From a checkpoint of a small audio embedding model: log mel input, 69.8 epochs.
Rows from block 5 of a small audio embedding model, named by matrix and row number. Rows with one number belong to one neuron. Each number is 500 + 25 x the weight over its row's rms, rounded and kept within 0 to 999. All counts start at 0. Numbers have three digits each.
Before each neuron's rows are labels from the 100 clips, of 14848, where the neuron reaches its highest value: "top examples" is what is common among them; "lies over" is the class under the peak. Only what is clearly more common there than usual is listed. The data: single English command words and digits, spoken by a formant synthesiser in many voices. In brackets: how many of the 100.
# fc1: MLP up (model.blocks.5.mlp.fc1.weight, 1152x384), inputs 320-383
# fc2: MLP down (model.blocks.5.mlp.fc2.weight, 384x1152, transposed), outputs 320-383

top examples: /l/ (98); /ɝ/ (69); word: learn (43); word: lower (25)
lies over: /l/ (38)
fc1.147:477540500480466533493519496512486493508527509548526526519554509529473504481478491489530514508527473533508468520465524469498541526482508493517475517514536488535542483503489522543498514522499513
fc2.147:480499512521481497485474512454486470497491539477476487490455451446469496506549459521484479496504484519513503522531512492536571501521451496485474541469485520513465521514559498511497513507479503

top examples: /n/ (88); /w/ (83); /ʌ/ (81); word: one (81)
lies over: silence (86)
fc1.39:497498520489452523462459496497502494517551497560507500491504489516498492504440537474509518522492522504492487450518528496505502475504517500531434515521543429460499479466477484476465488495506471
fc2.39:481483500460535529492446497485500475480453470496503519493517516508484496480528489501467513460492483499477495502528518456527530462522488544474506485468485481504482499526502497510539509490505477

top examples: /ɪ/ (57); /ɹ/ (48); /z/ (33); /ʒ/ (28)
lies over: /ɪ/ (28)
fc1.499:511484477442504499491493512485486476474513530510475497500474496508466508511557483519517510511502477512545534435517519546480475467502501505515541489532443452525480507456518496492503502494506469
fc2.499:506541518536502498506487546535496475495472497492531476520509521484493478515523512499528541501489485501548444498502502498497536541509489533494505474495482456515499439509478508508528531487473497

top examples: /ʌ/ (87); /n/ (66); /w/ (65); word: one (65)
lies over: silence (96)
fc1.194:511497477480494493512463488492526500445517508523462485478515540474513524508447480523539524478490445494502539497505462530515503507506499449491478464455488489485507520476474456451510494475506551
fc2.194:478527466530477533484527500504520566492520533518496503498542489487520516477501501509495508529476477499505470475506526494533490508525508506520504504501515490472506510523466492498552493521517544

top examples: /ɹ/ (60); /i/ (29); /aɪ/ (26)
lies over: /t/ (27)
fc1.412:507521512520493501557498492486489539543520491539525504503469494472502478465476493478500522488529470525507519482482524542472535479501488467503486497503505481481515511510501518473549487449448486
fc2.412:532506509485526505466524504485519478485503565504448497518498491521523542494508495529465459535491477539529492554468487457538448463512519514507464473515459499519492533503511521536478514513493454

top examples: /ʌ/ (70); reverberation (62); /p/ (53); word: up (53)
lies over: silence (91)
fc1.458:510475510485503485502484515483484487468500519543499486512479501536515510527531500518517472491482445488534499521472516540495548493524487518506480496455482533470504533505476463510460501511519489
fc2.458:530476529510489429474510546499520543477475503501497505465509509508529505544490493515517551520516499493537476496505484476500494547544509505497501491503506517552512553473545506486535516489499498

top examples: /aɪ/ (30)
lies over: silence (89)
fc1.109:470459501487496520535545487476484498510491484522509511468493506506509491536514473476491503526469512528472500521438461530485545550476531526472513489527521508530472482483489498496506472515486529
fc2.109:533530513467493529509480527503489483475468470529485500521513516498481472498501564509484501478484508465529544462504488504512519500468518533516520530494483514559512473485489489531490507487524498

top examples: /ɑ/ (83); /n/ (83); word: on (83)
lies over: silence (97)
fc1.228:437490483526548556498522535471516507515496522513521488519506440488486513512497493480500515488500509522492489528532497459462444523498522509491505497494523510484485475496505492476511499498498563
fc2.228:512490515486466424515501481512529491480505479491477513472496524520482499513508503466524472482485495507460472457491463463485489500473526498468527494511480467519506553449498501508498476526496520

top examples: /ʌ/ (87); /p/ (81); word: up (77); voice: deep voice (51)
lies over: /ʌ/ (44); /p/ (25)
fc1.647:470507515519513514483518500489544473496474486491470518513470501516463508506502535534446490476484533549499517482523542470452510514476564499470497536470456484531497542535530511523531503512505535
fc2.647:526500500512451440529541479502508537546532524460540516520497495522484508495495475468569499483459522528419467540455474500497467512497461495481501461508483522510519482534520501508478505510518519

top examples: /i/ (50); /θ/ (50); /ɹ/ (50); word: three (50)
lies over: silence (91)
fc1.111:555501534459473527510498453486530506532465499458511486495537498480492501465488494455523485511490514548481549469477502524492495526507474483492447485524485514553484534474482504469477516467502498
fc2.111:459436510496468482497510527522486473493515535503497505537491498501500517500488462477477492489501491503451497521497521509495549519500512523500528478480505488496508491520500506515478498552455475

top examples: /n/ (75); /aɪ/ (28); word: nine (28)
lies over: /n/ (48)
fc1.572:500514517551524512528449512493485528523495481516479469506487529516489526499494531534454500490501521511497496491459493522551543516538496514544516508527513473472539428481494538526489472480405519
fc2.572:560496523541546523464491480456503490498486476492519518497527497505509476482546496489527467480456477500497475505539567459478470514491482537494532516502515513504515592496486482494486521459548517

top examples: /l/ (78); /oʊ/ (50); word: follow (39); word: call (26)
lies over: /oʊ/ (34)
fc1.464:503489504522513502495526477467470549522542539499502505523472486506532487541542529460536481482512461499543458517512498490429520537519525494513506507507415517510451530486501508494476509518475496
fc2.464:497506493493496495524468512523524514516463464507528476516475516465508501501500498455480479457491496479506524508509525487464507464488429482509518446522483528483530455457462525498563493497494465

top examples: /t/ (52); /eɪ/ (51); word: eight (50)
lies over: /eɪ/ (35)
fc1.216:501504532509458500503498456492480471472540510497426513453506496491495541502491476506476539563504472499481519491524490535467498504540474520493505456508484498538494535507509490481478487502492463
fc2.216:482500487529475494473516507511446516481475498486465497490513525500542511496528508517462478528489516470487484477474519501509506534499491476479487531505513503498461503489483526475505477523521520

top examples: /ð/ (91); /w/ (91); /ɝ/ (91); /ɛ/ (91)
lies over: /ɝ/ (36)
fc1.428:503503495491540527505509519452478539538525510509505437512450477517506514473510467489525499498485492487493484510538500496503473471530509538553556515473476442470542488519490486497465497481474484
fc2.428:490527512457508494464489490529500517463498515486524479472497502501505488507503533504515483464482482485530467491448487472507511447489504444469452495520487504516475550499485461510509544522495521

top examples: /ɹ/ (53); /ɔ/ (29)
lies over: /ɹ/ (26)
fc1.204:483502522499497504469506493506500491557479485516526499519514500474505487496454527550485491497491465509482552471506510501513493505531539466487472488511513500472490490520519493484512454496452508
fc2.204:501520472475464478515434453498501495487448499525510479531502489536452522489537477493517535476517507486489487546510506467489516481466483516502468490484501483469502500453509482460535501489496488

top examples: /ɑ/ (41); word: on (29); /aɪ/ (25)
lies over: silence (88)
fc1.212:515465499507511555468491490510518436500504468490524517577496496487564498508493487553523539472515502507503496484529493478506528543499457485537514506477507483521530507479507467502523476482542515
fc2.212:484499489499556497534457513511496526516528524550483528504536513514524498514458513489485502536518477477485449477496418520467534459514515507497516525524502476480508501525489557493518474496522484

top examples: /n/ (59); /l/ (57); voice: child-like voice (52); /ɝ/ (51)
lies over: silence (93)
fc1.213:460547466460471499537455517473480454525532461501452486522492461540503506468528528502493538487519511506538511463490522512472477504480529472422455467519500485492506477470504482494476506535516515
fc2.213:499497480516549504511509528532495475491425501521515508529536510510484479520467523502509497515540483478512501511509492500503528488510475473519550532469520489487487483534495529489521509495483522

top examples: /p/ (68); /ʊ/ (52); /ʃ/ (52); word: push (52)
lies over: /ʃ/ (27)
fc1.401:512516497504494506546505512533469501517462520515470483502474461465514490442463507460506474479545545509514513499533507524539491475468512479521539487460507541471497521445510483476450528520555496
fc2.401:546535482491518471535502524473564526463471509479501498477495478562501480507496536496488529498466479536467463503522510517498541523522443519515468492491483485515512463560507567482458484520489473

top examples: /ɔ/ (98); /f/ (98); /ɹ/ (89); word: four (87)
lies over: silence (89)
fc1.265:491494519517493506489488502485519522504489479493489536494492573494536523507442495498463490535471557493490505465521488454495521476525499496483531565517448511469479516530470495442549524490470472
fc2.265:499480520441507518505525511551512506488508499527527494522504476481460495471490467522521490543524478502505528493502493479485445444489494544503494486533495494511529543495515500464540519511474554

top examples: /ɪ/ (76); /k/ (67); /z/ (65); word: music (42)
lies over: /k/ (31)
fc1.575:501479537510557535488518490531463457486533472476518565520517462467540508531519494500501514470519515509492530527509463502447510479480496506452467471461498501506470500508503488508516489472515520
fc2.575:497502533525508506532441490498502501545457499480488494505489508509509496496448502496512481529497531514481424522529581539482538471464531530486502550508491486482509460511500478569473498480520525

top examples: /ɑ/ (95); /t/ (95); /s/ (94); /ɹ/ (76)
lies over: /t/ (48)
fc1.129:490489469479499529492510496509489516483488508505466503506453485511467496518519466545489510508492518506518497479456488528508485472536517525482545481514500494475455514513475495502469480503514474
fc2.129:533534511513500536492474460514470489500537498505525510473504534475490537504494520521459455547525543532442495488517495445496494504478492462492460478530497479493504537474461458460494518488489551

top examples: /ʌ/ (52); /w/ (52); word: one (52); word: two (29)
lies over: silence (92)
fc1.614:476487522523474494493505491521508515500495511508470482521509504456520476487520524497490504507500511476551510493515500499476525438476482504481467461535488461482452497559531489533477460508490496
fc2.614:528506489486511487509500506477540541510525471529486468506548509560525489514506549507463442480511523500496521504469477498479482502493522506526529508446470502494527532528513530507541489527520496

top examples: /ɝ/ (57); word: learn (31); /aɪ/ (29)
lies over: silence (93)
fc1.84:503502482496487530516446498529524504510435469553477528529511525459519505469507512482489536551479469515530537534462476506478534516519500517511480489515489495503526478494481516466498504491489534
fc2.84:501487466489520481553505520488471481534501496495508495533484504537517472522499521510480480500513507485512501523491513512497529472514548507495523531470467530495496463488502463467486498498482524

top examples: /oʊ/ (49); /g/ (42); word: go (42)
lies over: /g/ (25)
fc1.270:478465521495471489490502523490473455465499524492465508467478550524498487465513517471486527493533485494480545489512491488497482534467502493519515494487483546518477517481506490477450534504510514
fc2.270:476563456554557504502484480462494507523527525535522509511500477532459453535502498544567456456499497522473468494465496475472508530500481527485543496498527486484494512474507490518482518476536506

top examples: /oʊ/ (77); /g/ (69); word: go (69)
lies over: /g/ (48)
fc1.302:540504492539462495526482519494494493492520539510502511495481520491523450516506477523504461484519547513528507513502553468474472504531498466478480473493475490486476486537492477507487497490529516
fc2.302:466488522477510474500479491516517519462494528427501485507483486511503562468505512464559507524505496520495486503495517471494538467461495493525498508508484472469533484482532442449515495492539461

top examples: /t/ (84); /u/ (73); word: two (73); voice: deep voice (54)
lies over: /u/ (35)
fc1.46:492486500512506523511468500478497508500454508504524533447491515540506474468542477522494512489452515526481504542528514498509475515534514470501510492475529466497469513475502528524499441508486543
fc2.46:496478511479536526519527486540503470539484515558506539492460487439526534489491511523525494491500539482537503474502484498540575461506521499514514527454488514489478516469498475512483498484552511

top examples: /ɹ/ (54); /i/ (53); /θ/ (53); word: three (53)
lies over: /ɹ/ (29)
fc1.368:514471500514480502524513469507518530526494522544517488449505483527506475480528542504507509489469476489475497471522461517517544522564494496486476511468483529529510518521432451545509528525515501
fc2.368:500501516520513478491473496514443446530544509552541514505501529449504464481501497487472534547501534487503532483476504525513512493521514500484484482492562498475505507499498510514504472439506500

top examples: /ɔ/ (95); /f/ (95); /ɹ/ (95); word: four (81)
lies over: silence (89)
fc1.394:523529509533496452458454459506503493543481529533491505511542492497512484501492498493510492506564502526507544503466467492482498496529499500469483507540483515490505506445534506503518495519524538
fc2.394:518489447468518460475472499500481522492497479472479507501520468504501490498503457494487504474505485477536522485528502530504472538513492491499469507482520497519487500504486497504552527515455500

top examples: /ɹ/ (92); /i/ (87); /θ/ (87); word: three (87)
lies over: silence (86)
fc1.1:486545502468515497489511553502454512498513483509509511528466508495456512501461519482497512532469510517489505504495529495526482483511544477493479518479483478465523498497496489519514526523515485
fc2.1:509541504498519479455576501503488529508526496492525494529477466537466540493462496509528504518539484483540503480492480493496497515462488515514523526539465525501513509479499526464541543472488460

top examples: /oʊ/ (58); /ɝ/ (41)
lies over: /oʊ/ (31)
fc1.172:534477510542467474515492482527485500508508517517503477518485474528511522510469544546533497501494470498520491515527516466491473486503428505504505474490497468485504500546469505511469489485484550
fc2.172:510499526520491472473557465448493528526512489542504509503528487465540516537536517490442493469520494475466505475469510531485486463502482525515491493502529483491505496511492499496511504472492528

top examples: /aɪ/ (49); word: nine (43); /ɔ/ (31); /f/ (31)
lies over: /aɪ/ (26)
fc1.755:466486489491534519499507468517490474467522519508436473520497483472500493498516508510510493490495491500527519515503479511511530465479461549491490520512447518459495476516490514500473471471462464
fc2.755:506548478507486536540506550490466483571468473486522522475485509439493465508467534489494527486551500494476500502492507507497520509506498515544507532494544482489474506509504560532529525499532508

top examples: /p/ (97); /ʊ/ (96); /ʃ/ (96); word: push (96)
lies over: silence (93)
fc1.135:570495456520487532512510544534504546484488522491526499537452489521490495518569455512498527454519471507518506518505515426563499473498492492477528496491503513509501488471529480543502500477522527
fc2.135:487514536556502516506463497477479480499486521440548488508485514452516461491504458497546474490474506509496513520496510520494460472540498520507522490474494514489473512459503516517498510528500495

top examples: /k/ (94); /s/ (93); word: six (37); word: next (31)
lies over: /k/ (77)
fc1.267:459519528514536504506472484529491500467475452465525477465565496503485509480524520495481468526456519517508520522456447484479522476538511491499467433478494528480500493468494538481496487492484518
fc2.267:493501502480479504511528514500463489506523481527462449520501497519499475519479526511464467555494515468458503506509481520508530468482509529488527495557538513497510545488541502477502489515487480

top examples: /ɔɪ/ (44); word: point (44); /ɔ/ (33); word: call (25)
lies over: silence (88)
fc1.433:519491459529537529464534502480520519496511471488489479516499513474519500453495523425463522494489505503523531522521486494519479506449503527529483492502495506526502525477511517521469443484548500
fc2.433:459508535492521507540494528536467508491516528545491523464505514508510525499480488538501478504514475526523490484454505463521501536520533476507503515448527547477479492491532527514560488497519483

top examples: /ʌ/ (84); /p/ (84); word: up (84)
lies over: silence (98)
fc1.745:443480496498512516504513503492524493528442530506519458492495529503490531518526496550533510471501472525497524459546490499437467528454477516468533492464467510520507468495480488503469532483485553
fc2.745:496524530485508455532530454534522517496491506532511513520493519481491460497516489506498495503529519474484480435506448489495485508498510484529489514541463469480514514432487543489498502497512499

top examples: /ɝ/ (89); /ɛ/ (59); /m/ (53); /ʒ/ (52)
lies over: /ɝ/ (73)
fc1.654:437476491479492518496528492492487520513527491513442506516544489499463444523550533467505509510528514581537479507487513550494520480479508514482473513498469483507504536521492476530534537515491509
fc2.654:485490513563493481492499516467558452494438490557513512504552546446519498504499485521495464522470501478510472521495557472465499482499517455535458537489544514484510526490470491506488514504487497

top examples: /ɑ/ (81); /m/ (64); /ə/ (59); /ɹ/ (58)
lies over: /ɑ/ (74)
fc1.350:529499470464537543452493503482516512478473516497454471505499494509521492526469494485496480477509507511502464502535509524491501479492524491558502512555504527506512466479507468538468540508493517
fc2.350:495493515500518502528527523478465506493514527493496478488483436498509511460515477531479523509494499470538488495446516506556517471482486522543493523527497511538503500452535469515493537515466476

top examples: /ɹ/ (58); /i/ (30); /ɔ/ (30)
lies over: /ɹ/ (32)
fc1.679:489511505432519512492500524499474467509457493510514488472483497531495558524494475478496517490517481472507456467453518508496531503509465508498558483474494548530549494461491487521497491499474466
fc2.679:498505519525510458509489515523530481533474535445483533510538521510522513468502509478510532481493517528532447511508462475498479483494522508463465497507500479493452500491455543487493430558518550

top examples: /ɹ/ (48); /i/ (43); /θ/ (43); word: three (43)
lies over: silence (90)
fc1.283:475536509510472482482493527539508531490476487509524517517527498540469494501489555521461513524478489507467498566476499513484521519486501522528502486475482519510525504479484467510479523488512554
fc2.283:454518490487490505498517474510488491496505506508528477503521508520514496503471445518521513486476494500491489542521516541496467496558501452499538494512487497523475479501505525467526469542510475

top examples: /ɔ/ (92); /f/ (92); word: off (92)
lies over: /ɔ/ (35)
fc1.52:523462521509526487489492526519526515486506481498510495483486459496478499547503528523492531533532496501505520465522523524530481474502527470492475510466452485480483515493505505525508463526539505
fc2.52:487500463478503471496484460451500507436473513504482490529446516515510527500468450484499476521516506477484499511478470470503516504512515502553532456488524523511507468517478478486502502510453497

top examples: /oʊ/ (91); /n/ (82); word: no (81)
lies over: silence (88)
fc1.381:518505524465462479477476490516508484497472489533518516470475488573541529467483530460528523488466518484509492470487496473485547534523475538502544511508534510522504535484514479529475453505471456
fc2.381:515508515496490456500479498490511519495495492451503528475497533450460469523510508509490529511466529519521523496544490503495539482486491488478489534538512524505504501463468528463503523500457474

top examples: /ɔ/ (62); /k/ (49); word: call (46)
lies over: /ɔ/ (28)
fc1.45:505512539480508502486516478484546530531508482563531459484467506511540527491487503529488478494478513494463503518541511499466497474475447467466515523502505462520506477506522507506495465519500511
fc2.45:534535501487499498506476465512495485480504462523472517521545528513483484516512468509525514526510532520524531505493501496470518518524504534502523474541508462476508511457507478502439493491468452

top examples: /oʊ/ (62); /ə/ (51); /h/ (50); word: hello (50)
lies over: silence (86)
fc1.516:526473504508461512481515527482494462491503528486542508501449513498531495528467478504548494500533510534480523469491554495503482508508527512525526479509557525500533466498513480466527509474520512
fc2.516:485488487509470491480453519496508487548471476514509501470527517489423520507483525493491490519525502479477494520496517484540470500503483528534533487529448480495443510483512513479535525513491504

top examples: /ð/ (100); /w/ (100); /ɝ/ (100); /ɛ/ (100)
lies over: /w/ (26)
fc1.431:546504492506488483480443483522507467490479502453526500475495535475480493531534482485463530494495523483470503476450508467470517502500502525478486521499448544473528470476538543503478496525447519
fc2.431:508500499497468517521530490509481564483483497494488500500494547501518497454478520458545497500514541465495502499465505482481484503490474494514499532486511522500528515480426464507509446505510487

top examples: reverberation (67); /k/ (57); /æ/ (53); /b/ (52)
lies over: /k/ (42)
fc1.36:567493487504476479479483494494519487511517545403489503516475493518510510507532511516508505489518508468476483526476457481482481482500500466523468514533484470501477520522549510463513508534509456
fc2.36:555480535537502518505501518502461527461480513492510494517489492510478491473457472443500531477535495483485504467516486512477481485458504510515494528522524513480545491499477493466480470498486482

top examples: /oʊ/ (66); /g/ (64); word: go (64); /d/ (28)
lies over: silence (97)
fc1.447:529447448496485519503489517530507510456522530524523510501478479470513507512470481484485539512431523477503497474484484468512536520478549483458485534503485509516470473475499560472500534488526484
fc2.447:492477505425468487473499504474492536500483486455469504501493525464514479488476499514514475490505537497524522515498514542482526488492561480460501515504485530477561520519499479474494486512474491

top examples: /l/ (76); /oʊ/ (72); /f/ (71); /ɑ/ (59)
lies over: /oʊ/ (61)
fc1.278:483523493506496464466478481503499533501537574503479452515501474578507522502530504506525471496497515500497525464470468472518479497487551535514531484423473513521516544499506487500499527466470526
fc2.278:522480495501477508496477453511488494477501433483506481461505494527486482541502540466513515482467502481503506485509484484497489470523461454486490529505500496494477500508472528482519497504518506

top examples: /k/ (67); /s/ (67); /æ/ (51); /ə/ (51)
lies over: /l/ (25)
fc1.722:471500500520529503515493471480534512543518535462483492467491501503491488478505532519517486498472501503526455481506448506518499486559520490504476461471524493465488565535517497559534503522512497
fc2.722:557532469481511499505482511489514521478490467496523497531517490484470475484491477546480515581504517478463498496481475499509513529499499496483548544540500493494519432509508517513486495491520510

top examples: /ɹ/ (69); /t/ (63); /aɪ/ (61); word: right (61)
lies over: /ɹ/ (38)
fc1.630:544524503471531493525520510523469511462480452462517490494527549515493542534491486506518488502441485496548551512489536488537431462486488486513518500534455478485512542452469467468487535470487486
fc2.630:475513564487503461518530512479530492550546534466531507504503481494489544481449455504486490456511489470469511489474442458561497486490495474500510518467512491489488515517527489546505525522510482

top examples: /ɔ/ (91); /f/ (79); word: off (78)
lies over: silence (94)
fc1.645:469480489536494520448492532492517470471500488530518475526531502492519540495500468513516499521512498497514513501499495490481507482492494540501526449488538464445459482473507485482517509540491498
fc2.645:476495475461527518526510481463489509509484526519481527515462512529471480514523496558515533462495484500444517507520532527463479532528515488524473507491476507507530521512510505511485497502541528

top examples: /n/ (64); /l/ (64); /ɝ/ (63); word: learn (59)
lies over: /n/ (28)
fc1.79:489569500467476489511483525483527496487550505505522493537519485506510505502505466478482486517514487473553552522535486485518466530495497535492494523471482492489478472472470518507491543497517462
fc2.79:501492519526536492477517468503492506480515485493487509490542513496525484520480479508538504482513495508492480528456486522506484483514489479512482468476489495513548456471464503490508473475493532

top examples: /ɪ/ (99); /j/ (98); /u/ (98); /z/ (98)
lies over: /ɪ/ (25)
fc1.117:518548466482469426523474509496549497476499527471489495520503445490505518483451509495466495505459530507504520472510524539544531526509492537523493512496480468516443530496519534521479521501508468
fc2.117:480492534491518503506438518490530493476533491516502472471517496481476495503536527519524481489523496515514474491466484496465483487522483480485490484513484490446523499487478493497535527497521474

top examples: /l/ (79); /ɝ/ (41); word: learn (36)
lies over: silence (91)
fc1.352:523458493472490518468526492544475513516448500566514478510505480482473466534510497498448529486483489539504499487509526508483509504508517491549456480492487508501498509513503481521514503507510486
fc2.352:534496509554500478458518489477513476486488473522538528513529552522559512531513498490506543510492487509504490452517471494473511505492555492484440472545477481527497493474529530510508476473455509

top examples: /ɑ/ (95); /s/ (93); /t/ (93); word: stop (55)
lies over: /t/ (42)
fc1.422:475484502476522481483528496437472501470498474518456541474518511537508489501530514461532522551487509502503558514506471486513476489467528431522510520516495487494512543459492517471511478495524491
fc2.422:527543509496505459533488524521505508500485538501520488510505497515525551442501533509472499506539498519547479524509518492524552516487492467470500485475485538540470490516518459505502504535516513

top examples: /i/ (34); /ɪ/ (34); word: repeat (32); word: no (27)
lies over: /i/ (28)
fc1.88:477492543497497510477505484488503514482487499517536496468494495486472531508526518523485468529494485525488482516523455513544488471453534527514500486490460510503535458515504511530480446539471502
fc2.88:494535541487514532507483485505493487510453441489499486490490445527498525459483464474495514505544497509467485514481532546480465466479508542509503449496534479467507495497518495511497538492532485

top examples: reverberation (68); /ʌ/ (56); /w/ (52); word: one (52)
lies over: /ʌ/ (38)
fc1.317:494508493515530530502508507483534493509476509464462512527529492477551480502493511470466498489456499430531508513483501496455481482462507500550516493473486467500534520544514513443519483477497507
fc2.317:472507493489510500492469511481460493498519508547521477517529509508453514528465515492480475496527507496504552495485486503522499490468522509460527478494537498520500483488509506552508512519525481

top examples: /oʊ/ (96); /l/ (94); /ə/ (68); /h/ (67)
lies over: /oʊ/ (27)
fc1.718:479458550510502504457486480557517537519445493506523477544509561516515514510507508481518518541519497474508495523502542488473513476507486523518483510538480457534483529487510476508522497495513546
fc2.718:487557486512450495543500513451547515483534505491497481514491500497527482498447524499485499551511489483456529518521486443521502505474501512538462516501506496500513517487499494464529474477497446

top examples: /θ/ (77); /i/ (76); /ɹ/ (76); word: three (75)
lies over: /ɹ/ (35)
fc1.554:524486504476505516532521526503488461506506511503496498451491494476479468460469471465477501476437471477520506523509500493465458470528500557496498521484460529473537528494526481516499512518542520
fc2.554:460444495516518514518534521471452534522504509512508468548491516512467493515494536564521491521530504480477520510482533500505490483509501440476511499489531509481495531507526473522530499478510502

top examples: /aɪ/ (89); /t/ (89); /ɹ/ (81); word: right (75)
lies over: /t/ (27)
fc1.397:505451504571451473502511482483524502502509504500462511512499499466503500424534461476529512529466494540514506494521466491477544488538530468506566473506457487477507480483520485505498520469498486
fc2.397:488469486470516511487489477519479491483512510441493501482498460536474545511511481483480484479528513514517499506491502512478442502481529524526547524499536525438559500497510548516543499501503505

top examples: /ɑ/ (48); /m/ (42); /j/ (33); /u/ (28)
lies over: /m/ (26)
fc1.262:503487538508465501509470511492536534444471500493516532504469445504501507480533511524508488520495489492482487541475463447480462496503494540491479546522446472537500528506497531548535481503501485
fc2.262:514478490532515557466486501480482497503478512543504493471540494515526457520437562483484518497482516494536495473516472482465513461474500512486485468492482521474499488501500489500509502475545490

top examples: /ɑ/ (51); /m/ (32)
lies over: /ɑ/ (29)
fc1.339:494511516512493531484478431512458520530506482546505443492474516477535545519487507532499517484481465473485490517532465502503515488476528540461497555475493486493527514506511524497509510518510528
fc2.339:500502509472526496492488443527516496482509517539495528488474487529491500476503496464491510499476502528553525483495481489483508531552508501501490495476500540476537531509455506528433516516488504

top examples: /l/ (74); /f/ (71); /ɑ/ (71); /oʊ/ (71)
lies over: /ɑ/ (43)
fc1.342:479476563478519470476486488493504518464529495461544514532518517530525494508522529500538452434499478515494484497499470512488469537484446507500474482499527490499501484499452525439535485517454487
fc2.342:497518485487503498484523513487496467504522512500491533482500502475498494525516510486489547478494550478462525535485521472472529524538460480534467521512516531497547472489521516496511516492497518

top examples: /l/ (59); /t/ (55); /ɛ/ (38); /f/ (30)
lies over: /t/ (27)
fc1.754:519466485490513527517556534441507533513479569481482478526520548514538467536505445552518485511524484475507515538492459532530449495461561475535506531499529491486459490528491473516510508492484504
fc2.754:518507484517494516545478502509514512484542543557517501482493485472427541490478505492499490472505477566544463494494518483479513502491498528481508500526501482510485509472504482513509514451496515

top examples: reverberation (66); /k/ (65); /æ/ (61); /b/ (48)
lies over: /k/ (25)
fc1.249:468500495486492508516446530505499498510503475472517497524509492505540481551512515535475472550496496527495497513484436520472457530520486484512476506497515522525491474523518493536480509499534512
fc2.249:482476516515530488502495483498529473452492472543515504472484536525471535462459502489512480510515473509505458487502525515503489537506493527493542479517476521501465581457482521508517513493502503